python train.py --train_examples=195000 --crop_scale_min=1 --upsampling="pixel_shuffle" --optimizer="nadamw" --max_steps=7500 --epochs=4.9
Rows from block 3, named by matrix and row number. Rows with one number belong to one channel. Each number is 128 + 24 x the weight over its row's rms, rounded and kept within 0 to 255. All counts start at 0. Numbers have three digits each. After the name is the row's rms in percent of the matrix's.
# convs1: first pointwise conv (model.mid.1.convs.1.weight, 128x128x1x1), inputs 0-127
# convs3: second pointwise conv (model.mid.1.convs.3.weight, 128x128x1x1, transposed), outputs 0-127
convs1.0 110:140126137143081117115153157103147130107122118174090131120118131121133100093113111134099118131112085171107111138148112105135133112121114121112103126161140120067099118110151171125147149104141126110139155125138141113100106087168147186163128143101114126111086147145125119120102128100123156107189149150160156111119122094165145126095137099145122110117077129113139165075125190141164135130138
convs1.2 103:182119115147149140146160143189188130128151169089122133111129109169126141104113103160124119124120143137130144125142120158132117140144128140137080122111120156152160133136085126154125105102140080144107111153114139127132083127156106084137150116103133114187125092115107143152168141111129127161130129176123146152152076177084130128103148116115130104099137145167104137136094084115118134126144
convs1.8 109:164136152123098133136145124127177123145119148153100124093126134084104121124107125168161073093132152137132141123086117127087148162148157129146151114150146118110165116147146134116153067113102117125164116129116111147116152131143117103082168147131113146137145155110103151124166111175101123131157163131137142128164159138111155126155103116104126133151134141128100066107145172131182173131153
convs1.12 095:172116112151128113135149145081121097116139120111146096181156158099151142167104130144139114085118177142131113175111134113108171132153158126085145088118098113133132110134180159147148098146131153072132180098099118142072163124132128137136105167140165112117129149102103105112105115127094122114113177122132123140087116137147124141143126128131130135101133125115139094098173116123115132097128
convs1.14 097:196142167132098105124132118187177149133109117109114136090124143130119093085137114090130134128122141127125126106136133160092089119143102138140111123145131107150121133133117135132181115095149107131144131154158137099136066126144109109141150110123145119172134111125109123147143104151170140184117108152139158109170114173126139151088127116085136147109124121182103135135085105091157145105138
convs1.17 096:120114119124123106142137141099143117106114164105149126201119124117104122176117102145142119117118134131136069121128126110130182109134155080126126132117112110142107168088133144148128128151132123094148130108087124147128165128110153141131122133155153076098127124128141128097149140124111134096116192144130093141092075124146075101152133126153169110143124178118149137106172090164155163125123
convs1.18 098:127130145150078122156135165051111108071101111162104133175086124064144156133113114150118109128095107143108146149125127095140121128125145133096143119144121121107091112116130138110183133130138146106129143131107125097070160115122135185120148161098152142142105127119112125127099121120112146098115143111123101139119144095120127122121110123138104091156137147122155105089131158178112095091112
convs1.19 094:169090112134118089132148145159153134127072130123074143138098093114090152113149146121138134123152138129090149129161137159147113109168120204122138151125105128144158125089105131148119116114115133172141112148087113116159138142161125105122112183123135141137112084092127091153129108123127158111099142155158104131130089129117133093138108150149134085131146161112115115115098150093099173136124
convs1.20 095:182086104117086128141160113158151170139095146119096153130112079112094155125124152116152130122143132108099151106119128135124110133201133182121154124146128126162151116094095174157126086127102140160136127155117123121164154129171132105124177139140113098141109088084131134132137095119132160122135111158166116115105106131111105117133091150163154120157139160121099116141120114115123161144134
convs1.21 093:147120173185118147152149124100115096135102120144127144151078112102140102099122142131180093135111074118130161112153162122116107111097111121132126154138116107123149110120100155140120103151174102124094177141086134129122144083111111134147148096094109103099106111118139144126112139114103146092122112124148104141116185100136123098149129137172153079125097137096134116137147099158123078139147
convs1.23 096:159116134177112126159123119109110087109121141135150143150124152134196126119118131120135129160116099128142160114139171135141110144126119138111092124169104076110130147089117131120109132130158158104085177071111119127111133136101118160126086149110113150119119147102148127136091143119144167100108151105098122111116174107139133114138132144155125105091112153108160183126151093167106072123155
convs1.24 098:132103123124152116157100154122146145147124173128150126133131145106121123162154146167137120136095109114109109129116156131159180144139158109159097113103102119178149136135132120137124116125109101115160125084107144111128154159119131100137150149178092124131128129099113117115087179144126081165105077121123106130139133143131140146196121138102134094120134136145107130202130079119127114175087
convs1.28 098:170091130109116112142157128164190113091092139119080108089093103123125148085076108132132106128156153141133152146144104133096124151199120144122131125139144134085100137131144117119121131146128118144113111180142119170154118119137108110144140141130143139154120109141136148143107128121208166136165142184130130151148133153100129131106138103141122151127146113122123187129135133140160144158130
convs1.30 097:154112132128079138118112131159170156140114161162127101114123099150114122109131143171144124115112148123082131113126098139119134157130158159111141118160131159107132120107121143116143134101068122110139079155148133150129156138150132124082140139131146115143113126123119127118128108118111145105143169150140145113170111129120148136080137117060106135132135133156113104098117214137186177073121
convs1.31 111:139117098145138128153145091144144152088128091126086117111130132118147111065091116097161118103168146179127122127115149131123119150128076141126129156126141107077113167134136178133137140117156131124111128126152108164126085128151117171155132096098139136169069137139102132149090110111161155101118149178106113127132117073145092122087104126128120151118138125121143179119128106136138125111143
convs1.33 098:166129162146110139149169088168144110130113104122102171104075132132150111096090111122169139128111118151131130123135113114068092130104081128148139144107068056120132160123101128144141125132198126123139137164100113125150111130130131134122121124095085142129077125159143136136152120140126122114145120165157113093098149119105129145121113147120106130134132146133123099113119105093147114113182
convs1.34 102:147126116166123132159130138080115101056128106164116147140101146095181191125120115130138106129099084169131140124111145131152122126134112148128113145155112109077105141128131147122144102118143193105113171101111125112092140114108108185108106160075116170166116122124121122143122117119127148102117140098123116136131162105130154134111105114129113104128124120120155135095137128148122091084168
convs1.35 094:186080115147111119147182101147168134134087132123115130109113064139098146150134178137134163111122129131099163091111153130138095138194139169112166134137144113166154118103136169153111101149134150135152119161116148115172158100160126124137126151123159115138119102091122126125148080126109140137106111144113140147109130096102102097138098150147142122153120165106117159140136118106109140137134
convs1.37 103:165127122148119164124156176086140129095130110136110119168077134097144126150103147119139114113088106138123157154109126093121150149132150117113139125132100153108172118114105112109142149121151129117155126118075099091072170109112096152118132162118135172140150134130127125107126136096052121104101128116125067129123120132121126107159116113151118126128134164095186113111141137125085113109094
convs1.40 096:124160125124115096128140125087137124119086123121130109153141140089132144139081145146084120135142159138117171121104135123108144104174162122122170120130152110150144164128167161161160084123136101110155208125150184128120137127120189107126146176096140059134136135104121156108118108149113123121107164148138148126114125142136118131139141135119117090134132144121109098118148101182115146120143
convs1.41 099:190103119127108137148149098197168153110107121142091115106118114133138127077074109094132094150123139158143137097096152154072126167167103155137121124148099114105132137152099133130149114115146118135132127173135118147152106122147087099136135109104131122151101125128141130148129129119154173148154116196121115146148152116094142147116098119105088126123138149152096147134086113110132140122159
convs1.42 101:115125167130082160130149147042136134142111128156120139154126133081126102172139115131126098101101125102098134137140136107136116110120164137103140087106146119141126087136164136111150156140123173093157133145118115108123164141144137175121121191139175135066115159074123133153116097144108128108120152134157089132108130105123085142136097120130133114136109131125141088130125154137109108102144
convs1.43 093:158093089115108137118112136171139147157102148101122103096118100124108129103178143127117157141127147090094131128149090116152123161143152173113121101139142170135129125096134145153140137102084098121072089189175148139135138153158135131118124156159129111138161127098102110137127130118168141162126139118111121098115105151139139132094164139078130178112128141122119133121098167084125162118128
convs1.45 102:178124107136110131146155103178173143100110106141083121074111096118118168073072079103141108101143152164148117132105131134106132150175081138132118131146115137095099135136128153115104115114147131110102135148143115151150098116149086147116108107102141131169100142114121128160109131123151167100149128165109098174144136125102112126113138112142110148140146132124110191128123125127156137134159
convs1.50 095:146121127137112126149155154071141127107127137121131112198096143100122132159097122133132118100105144127129122175109134097113171141138155116098119120115106138120142101094127140127170117158130156081140142120070106135090174114117119170130109152140142134086144143106130118119126130115097115090122177136119068140067093134138107118145120109141153120135106146126204115109154121130118140103113
convs1.51 106:065144134167131122117102170112092088130106140190097120187089154126124080151121150157126109132120106132097118106135109096127139125095148123133160098133090142127165134093103127137119187128147122119133149115134131078138119160134124140150145132147133105150165147104140134125104140106101120072136097137119149132151152097111108107160123155133180118125123143127149104155135149148079130138096
convs1.53 099:126152130120124148131095095044132133142117145158150144151138135140112149144146136147109144132105135105106147175132129115166148100130168149107113110103123125143113100100125127148143142149104141079162114137116139110156172156139142122106147136171146139101147133112116118161136139155107059116107188123113139133117102157140068126128086132113155091147122148131177075128126142130116139083111
convs1.56 103:170143159106093134149118122156153150127102137133094141099125095141109130094126101116155161127138145104176123115125118131115111116204139143142123136161167115120045113132130168130153111140122148131105126186145121147168125117172111133130170138155123111157137059121121113131113133121193143133145141137113156124129134144123166132107136093135167145157157125115121163133131133110155156152136
convs1.62 112:118115207128154138155104100124123135098149151133131133088110099170136130127145093092128095139101157125121098147145148142067135149098142114175129074145122162141126115167119119076150104128128144097131114105126104160105144108101101178098089165106112153107099137102162115099123131185153142127132139126130126130120137134136168157112171090107140128115135108137102117100144136116124112134132
convs1.63 101:154122127154117142118187089167157147125120096133118154094132136130147117064084121125126136134124111162116119117138129148117104128126060114135107156116116068110112142124107158142124163097193130130119129130122121108137078105129097139159107106093132149140063145140136131146118122098118140103156112168112118135127130079102120129102096135121094121098098129134145158102103097109148133099159
convs1.64 102:140130129114132123138080105095122119131112125145176123167167136146114108173158125154138156118121117113101140145096146124174181102158159113130131110110134102139132113122135155153147125147112117101193135103103145163143166165131183110150135137179159104093124109121098092119106114139122050119088171122120140123117139118151087105139083127109160120120127149132133106152136113136138130114122
convs1.70 096:159088117147111152135171157158160127132104125132092147117106132110135119071094140137122141160148124169111129112151088134118102134130086145117121142117095120094138137086092125140157149098157143171139128143105113131155098114169110143160078142110121148102081142140150134151118135100142164110154120177155106114129120081121132126119134109159098109094104134123141140089106164086155154126176
convs1.74 101:188104112088086129158154110188163167098119150135087135096085119138107188131091117125134105096142161145137145127117116165088135186197141146114091124148102160124121122150112129122111086138118124134121111159136134143141145134162093089102157107141122143169148105113142144144125129133132162127135120167112107125130126145094130144126143104129093135146144166142123154113124126123156138131137
convs1.80 095:154090093122080143120121144164156148118112152119129105109088087138098133104135152167112141132116129112076126141144089137138132146141163182120124127132127176111128113077125150136134137097071116126092087173150137131149120147139147129100124140130131122175140115134122114138125120103154153125112152132134144096156083131140119117095165136073128152113146147129113111099104196117152164093111
convs1.107 102:135063131131139104147112124123151131143155174116111095114144143108174140126103147112113158155116128125141081129150125182124110121154120117136115153119083143144107098124126104133128113117162156135131138102099089134130135100146107110136072198185089191083124128146169078128112163146143160142147130126094116138127124132111147133134131080129115099109121121133152135108128123087125145136106
convs1.109 104:183151154125080136137122117175165146107111160137128146109132088154112116093121123117142136154131155110150140094122128129101101124197146148147123130170156119128084122153113147125173114135108109134122146184152119150148118123164104124131188139135127113164134050119125122125146122133182163142137130147123174124156135149121176140114144097128158102139149136123119152132124138112150160144144
convs1.110 103:112141095151157130143197125100150162154138118133135129147127138145144112161128127092118104129126162124104094115106151101156119098099131107119120165112074136076102115144114143125141120122121095155167117102104142138126151078132080168122091123085137101105112087174120133093165118093096103101125101119147119121139121106119142105133106142139133134090121131102144130127146092096172176145150
convs1.111 101:125158152112169158114101120093109117152101123153167136155140127155112138152164132164159133114093124097109149144122126098171164138122170125148135110100126113142124139111128123141130145155114099111174092101106115103150148186122144097102142114171141127121150116116087096145131136143143033128099173116115157118152119148143075114143099130102167123136117152116129119147141129129108138114092
convs1.112 118:099115104153123118117152126111096122131111114159163137112130163102120124142120131064119136137159110137109115135134146121175079126098127137080090159099091113083085128148110162124177126106106119156143123127151150144142147146104099128091133119142147128142146079191114133091145136087153122147152086112154118147166142111129147118106093187127132155118153146114141108124126125126162132116174
convs1.113 102:175093133137128112132166110148177099098108133117108146096128102135131155086068118124133098143156148130162169134181110143101110161187112163115139126120131121103095123111136115133141131126146115171115109172134135154183132123151110090139127140138137137127106124112146158152097135137181169119184140172141109151146117119096146106094130109162117117123109120135102162113109147126159137144142
convs1.115 103:127175147168147129112116131135150114145136168119116117155110137145143120156139114135153130075150159108116162125109129120124115157094161155136148105128111135140117133092121109131097126152083117157159079123138136149119167146135130090073140110152156136101135101147096162129193141155143076167126154143121130096154087167109100145136118147076113159120141132151107102124097142089148156112148
convs1.119 108:097106063099143134148154096115128152128129110140163127107176147107100186171117163137090144144141136163099096080125152132159131088119137119127105154103078117115085163178104121142181117126105102139152147101128169184160133149115131138172115152118126115154143096180104127097128118123135114124118118124155140132120120141119123109145108167137119132136147145118121145139128111095137121142148
convs1.122 114:123124236121137128142121104124143090094150136130121120091125151142147101130130104125148104139116146102160104123132170138067144148119136111159095101134152115144142133144127096115110111137158132106124156111115100113116156088109098136111107154109106130089113151072140113116127147200150158133123155139124108143175167131140176143137167099110153139123139108125094143111127115115127117132127
convs1.123 096:129141154186138134138150121115129082126114129127151142147074131092155127092118140111160098146075092123146130135135151113141092093086093138120096125128097095109149111090130127130110117133163139124118194135106136091139112075123126154157117111081122109075108134104121121136098132114111120107132136114123098138106177109138127104118122154130161077115105122122132132145138080142126067118142
convs1.126 108:153144217132129141146131121140139087108141140136121112104110154112164094135124121135168115130118124091162119113141156141055134129119125115177097132130136102147138121145122108117087125148159139132116171130097082113125158101091107147117105137132100132085114155077162110128123135189149150117123134125123111133159178130138163147151171093114159133144120112133101124115158107133112108151136
convs1.127 104:099114159173126148148127120108105122071111124126140145138127120102110146126151121124118125136150075114153105092146150125129144132133138080098141139121102122107115135129128112116111134107154126102066144111144175096121132092112124103121109132137104124133136115122134143092165162171107189112133135112149101159158122088120166116156156121156150128211154150118167142099174116143160112159145
convs3.0 140:106134144098101122134176142119107129130118137097131140156133088126163135094099119119152088120156141111125158123146132149137110142107061148099138123182122106085168153145135144130146173142117130150164097123117126152147129166161138148177094178150146145140087132172102141114142117157119148119141175123168098135138160096153120143144114119101151143143138119159156128166131094119133136178124
convs3.2 126:113095135140143125131082139114148159137160130139117102101133120089132090142151129130117121142145079150133102101119178080134139116135122169094102159106110097116101080117095123136136070135178083112130167153098110136151156128131106092109129113095106125132143153115101127126142136111102092135092096113121106122116142114095143112156128096129152159125152128093097109080141175100117121122171
convs3.8 138:135116135120116157149127157134106118112132121164100128112133148126080102132121115133076117128146110128126077135128103112076111089110185104116115133096122140152136125146087112127108109125150123089143170122089102096089137100098130120071132083137075133160150123094132105121145121088164090126092120107114142085150106124127107086108103148123109147113144147114087139104123170110096104118127
convs3.12 093:110132124107124134158149104139101125134083100128125144160102099149147145104126094141132159112121151136094133169110122155120086134119139096130126132162117112121177141147161123142122135169082105153137117100133149142126098147140154141133102131118176110141092097152123174109140107162176165118169152115096138165185142125141110156106111153100090099183130139146140117153109093182135117146122
convs3.14 119:115117124106101146164170132147119118137096151145105122169127109168140153103118115125129145106114162113104142154124081165103098135079140075153139123122125134136156184142166147120099170133076131168110120106143143115130112136136151168146103130142121142146118109151156130121122104156177140111167152112132139145146133114134121124075098152100130056129116133175152139146104102144153092112129
convs3.17 105:114084130062098175147157158128114111153130146153083141159153132168134122084131111122097130120157147137085135176116102159096101148071140095123152147130098132116176155156140154123126152160081100149115116119131109134127128159151138134125072137142109143135130125146148120156163113141168120100162159122145147136153162142156099129102093139096127094153135160150141134138130122118127112121119
convs3.18 119:121116117107122177139148133142130125137107148111124120170159123157144150103130095114134128146110165139104160159128104151122117153110103088119145144123105126126169159133185150121128166134072156178124110129153125131128111141156169169160096153147140138127127100150159140141126138134166169092175164136147119156142138140146126136104120155109148100163115172152177151151112073155165132144131
convs3.19 087:138121159151140151138142138148169160134141120112115152113153129129100107126098117158092148130138126102143135130174113138142131144116115132140086178102139122171139140129134127172154127092130105147098172157139138120098095084123110162136152115129090149184129119125172111087099145128187150131125118090148147130124088122115109079106141176140162110113140164140141143108092134141147106134188
convs3.20 100:139143073116127128115089111131133083082126093141127109128131129122129137143132112082129106124122147170125119142125156101107099107157132116118168087152088115096107098130131107101111140140106150131147074108113114126156163155128157080099116130109170097076144158132096147155132100136111127116118119187082101141152140154123171143159150108112103122144102106121131116151132129153127150137066
convs3.21 083:147172153135119120110132095128092112107119086149141168112061140128095115154089163141114136089124101092162108139108111129108104095136185141150122111147150154131112132134086133124084134141156115086145125091101154094104122115096116131100152096124132121137125108133105112131143129126130096151124123112108147109149093160144132152111124142140057163137154122123077112128099159139087114113096
convs3.23 089:127130086137138110124138118138167141142109129104146151141140105135159144117152085100149122126102152125101171131137138140164141144152089116098162111157115109120172107163161119139144157148081153166108099135150146156145112137166155138159113146113174115132117118132130163130099117149125175105153136146119142163161136108123160144137148138135178129157106132155178139153123077179168159169145
convs3.24 111:161128105167155139109070113145160118109139111162123119119139152148125127143142150111120167145112162160133118128117143129131136144139161116176117135080153139165079117099143132143115100078122129125076152159164130122139128117108091121098162103107122143105167122121177114143093140111138115162137103128112164117092106172094116127099154109147113085102122158116112108096129158127143122064127
convs3.28 122:126117077159116148137117110117165136097110101099095106113129131125090121141132120101116158094093161145125122145151118127161108140126119109139111132097113130166116104108162101122092111103103146160064112129151135168151107090112139141136123111096126095113169125092153103131104133134116132117149086156088140165103104142094158107107153105166163078109083111130137115126095126142167123091155
convs3.30 115:098117128117105111138135127094132120134108136064128101147119097103153162114149114113167108135119152124122159118128125151165127152122044145114149127159122115093132115099161118091142154145110154150144075128147135172154118160152134123179107176143172113094101146136106140129133140133088146111150142157144104140100157102119135131157121103127146109130087103133154131160144083119161139160153
convs3.31 117:123108098172139114132081118115143139111124093157140129102112146109098115138148146114118150123103124145119092117110127100145146118144164125133107141065125124166101090119129110134105062101147128108069137134140122127133122103111120109106147083095107108105147125072158116144112140088106096144118092132090166125093111133091147103148122092170140125107107113095089119108136144109124114066128
convs3.33 069:139114112150129124124097168127162115099160115109118104125180146114099130133144122114124106176132150115143146108184147115129139129144087154112135136104123102126091082099139084147160119085135162140143129171146103142124130119114115115114153125140095136115138146083143116132109142071127158121082095138153137106095116111109111072177158125143161116076090144123163152137145105109125151151157
convs3.34 110:136111147128141114136116119118116145128168136156122116100104128105120107133140161144115152139141103118149103094122134124121131133109152165149104150115131139131074128105084140131138092111176080088140170139111127129129150113104080095105151104121080143110122156138109097130142120110113089156109110110141127107087118139127115112129108107133098133093164105101070098087157186073091118079138
convs3.35 098:140119087097122160103109156127138074097142128160098093128170142143128114117117097092094093116161150173114124154152155099089097107121143129084159118135081129092100102156099102118123132137105138115151100131108098130153165146144126079075099118138140115100169138125094125176144098116120115095105130177103099123154153142120157139149140119104101138118118121109132119127133138119114141127089
convs3.37 111:120094113130115170149143157142172136123125142106120111162165111151123133100126083112106143148098169139103146166163112131147116148105102092128119154115098125148159146131174129152124150110082138177107145133153138140117113122136163154126112134147131134136138109131167135120111146136177162090164151128139136171147120145149134094106136176099165080149124165150172150134109094156171117135164
convs3.40 094:115111148107140160128140107134074145181116124137137149152128122167186146102169149153161155125121134146109142134056104197132137166099139116139134144127132148117159164121156166093141139167098120151115115132167134138165115169131124153163103141123141139103116117144152128145157118139129141145182151103157153147111158140131095175105110119136113112171140156112130119123144118120138130096133
convs3.41 118:132109105160148130127084110104169140102158101085113116093144135101113115149159127117131135138101123136148123108136148104176149154161098176113128137102105129137089069089135108122148104117149133140112113160145127166154125114114105103126147129106134096092155157086130106132107159105087133129120087164119131154090121134096150105182172101171155128111110117095124108116140137126162146145161
convs3.42 107:150154140105119124130160124155140113164102149135137143168139139175126159110137114138126132119131168113113165157127098177107115135126137084143150119138138137122174172161158133139135183139087154155134117109139137102106108132151151171152121145146143151157099124153147153141113133136181172113156141119134147133157127133146119147103116175107116102148116162165182159167125080171144130156112
convs3.43 084:090092086103092140148119150098129099107098134107105070154140110128153152111147100097142103114119169159097131135131134130133116135097087119118153120116111108107128114097170111098112139146089149153111078132163117185167144164145144108139092157135153123094139124118145134153134117134108124102131143149112106150110166102112131120137120081110151065117077120138151116142136094107163124126146
convs3.45 129:127154177083111112112168139135081122174116164148144155154123131140158147120115142164140106134166104111136146143117125147103134105116154117130144113171163140106160171145121150122139156162130131103177132099110127107096123151144123155150110162176133157171100106171102143128154134138138131129128167110165110108152144120165090159105100150104100166153150154158138157148132118134105126155095
convs3.50 086:115111125102110148156156150144145126143110145130106133167153124152129148097117089136116153144128172120099157183167124158110104145098124092140142138162100118125154156159162127163133151148076110170128138117142130139106114146155141140137102144149148143148115107154148139129130118143182152096151162112135147167171135139176108118103118179080129094154136152170151142150122097163147104152134
convs3.51 079:085137151145099078138160100089093159131078101106149137145065079070134134146105154140172127083117088095142090092096135100146134109129123134129100134135166088132125119118143113105087112140147133132128131083103127124128130121117142148161129126126127113146094103124108163109138139134085090132113132093110117127117117087114132144131094113141130128137120089119087106148107123121112076141128
convs3.53 098:129117110160138152108086117096121130091127086116128102095109152112115118155138148110119124127109103165135100125099133106153135120141143139116111116095135151140098089082113104112109104126141146097099104146156135139144135106092120094092136099113133093086171118090128103128142139098078096132125102158101124137096116168093154127139145080170119133124097125058092100099118157110133130083127
convs3.56 160:107098081148106127154153126138153159128089116145124091156107121155138124102141123106102171081089177138087128136126121162134111115109147082149132111090132129154150141157135116154077102126085143158078133139169136140146116114128154145122117097102131125127146127094149132130102100166157134108153125119089165173133128104111156119077117123134156086121108108147135118115116118140161125077150
convs3.62 097:127100074114105111104106152114148095131138132146121081135161130124111105129135095077110103132139113144102104096148160086079106085139125115088126115104093099096126093162108086132103094111132127124135120121101081118142179143144157101085111096120125107134120122115123160172144107109129120099094104123076108111140157122118165117181126126105154147129111112099121110130153136119103124133100
convs3.63 116:112140143087109134132169111135112124163106158125117137160121093148180131109117119140143120109158120125115140146112145157106106135094126109125134121180136113100161175143149158122130166169092109157146123102110131127135140154160141158165083154136162145149106118195103165117143098174138131121152167108139095152152157109151117174092106145091111132170153143161135114130122114145138104154116
convs3.64 105:152120087178149153107078126118166110092156092111113106096146152121118112156127123101114128146121142162145109116141144108141134127154119151121099144093132127143086082089119097111130097093131143137104142171157120135152128106108107099082150092125122107102175133103160106121099136092114113142112098152114130135084112167095141101147168116160128119115099144077103108092123148120145137096142
convs3.70 083:162133115157148157122094140140162130098137111112108139104145170131078124152131133126106143149103143118144134147162108118143139137162133126135136148087126139170093089113141097145136127095136148126101138155161131115105096091085115124107158107136092118122165134071168080126100160091139159115097089157123159128113088153102128077137164150158133117091105161119151155119106128144154146119152
convs3.74 141:108134176131109100118184135123075157174101142151169154161096131130137133104116166170128155107131113096108134134089091143132158111111168110143119114123174141159162168159114144139112107134128134111123150111127133111089099121133129169157139135151115152169098080125142138135138163129142111135150160085156162114137112106160101154084083137144138156144136124149118150131131110115104110098120
convs3.80 102:085098104110099115149135139083120119118096125080120083150113091090153159109151101106171097123111138142097137102118130127149118136118067139099143116141128110096137103103155112089118131155105140137132082119145128186163140159137144114156095158128166108091101116125106146131139117137088116108138144144120106144110164097125146119164107083112149104136080094132137115163139097109140121151138
convs3.107 076:115121146116124134114119109132086124157134125134135113152129123154178138121128195145148135122143126141135122118053122168118154161096152144155129127097158142131120164091137192085122125127114113131118116140142107128156135139129097144160105145127121170104136118160155117148133140111096104159153152111177136118077143142122085183096115083139104116132136133119117100102150136078112120083110
convs3.109 159:120131088141103121149157118153135141124089120163125112162108133168118130108119124110098171079102170125105127143134102162103098100109168074164130112105143128152151162163137119151083125120091153158089132117151143113117110105136156160122131093123124143149135110114160134130097098156177140121155128111096166150152122119114138127070111143119121084114100116171136130135102112155152114082126
convs3.110 130:096079076108085132164108153092122099088104132168092082144118111111120141133137092088119117120119131165093097134145146081094106106098155088113139119109107124112131099132138092135092112147113128122117118103132117143137166149138160094073092104118132100107152112096132135149165110127119097093109130140083109140126172120122146100145095105099133117123106105114106107137124138108127095109128
convs3.111 110:145109093177146145135081103108146130085129090116112100102127142126118110166136121106124145124096131170132105119114135095154131130156140139123105114083127127143104081085128100122109099119135152121089117157166134153146108099102127098084145098115139091086172125088141114110109128114106111130129096167097123138101113148079148099144150093169124112106105131082105099104112147138158130098139
convs3.112 130:114103087103112114140092151115112092094131130182105081128138117123128112126123107101111100127148105165101097112140166077079101096116163118104129121113106108103118087140107108133111100123133109102136123113093097138144161155134144079069103102109118111103140126108097139140166092115117095119094124133084104106138162119120147108160113089101128140124129113102108104119138147092085115120112
convs3.113 117:158118079166135150145117117146174127085141107102102100107148158139075130153122112103102157127091169146138127143177117121144115140146121106150123127098111145169104113101149093134111131091121160145095131140150138146125113076107142125107151107119112113113176147104149098120100132125139155109148093169090140152105092147107162087115166133141144082084099119135150128126118135145161143112149
convs3.115 125:120110106156123118146097117105119147078124100150124111106092139094103114162142134118118140121098087149124087107117132078133136102143173128135114109091127133148108079114102099138089071127170120100109150121135124131118139110091136095081149087096117095103146123077113121114139138120112087133104098144093130147114120137112158102134125104145124155122130102089074101100127172125111107093131
convs3.119 110:098115103090088108153129137107073106090101127172097101150111107131141144112123105104139102116144116148104116142135140099081083101108164111102145107150107107091154103142141101129102127157117118116158109090082119160121134160156169119102100132118143096110122076118080141137189102148123113112131146138094102126149172106138130138148095103099115134138107091142113121157128118127104111139119
convs3.122 091:111100068111110102137116148104162117115118135124129107126138117107111110130167070085117106119119131128085120104134151107132109100138100111086171103121104086090130091165131091138112115145114133132122109121121108139159165159148161089104102106110140092114110158102114141165118094135119132099102103134072129137142166095131186105184112125110175134136105108123133112145147118124119129148114
convs3.123 104:117107094115133124125105142123167111121140171105112096140187115141159158122162100102155100170142154158105158120150167132133139156142072128115154117132117107096130125122167117125171145125109150162122103143157113156162137159153141115156110170140145131100136156136132147140108119140116161103129127162143101136105180102126128118171165106101166105118107133137179147154164104120164154157134
convs3.126 076:145169177128141164109132094152077114127138099143114155125104143155140115133086181164120145100142109134176102151105112148110118132121181145150099152134142169148112146098106159105125136131151119117151139133110141126102102109101087151121146124136120140131156106152115106109147150119130110162151139132155127119126096175128085162070138122139045127126150148121095113099105145132122126101117
convs3.127 092:111096083093111163152127143121113089107121120130080091158152124161126151105123086100125118123119147165097130165137107123109082156104132082093150128119085120111147124108176114103120149130080162141115083103134119154148111159146162133125084143124120110099155115116141113161150109128138148077153137168106113135129163130125125111127115103119142069127079139130150134157123085122141121120138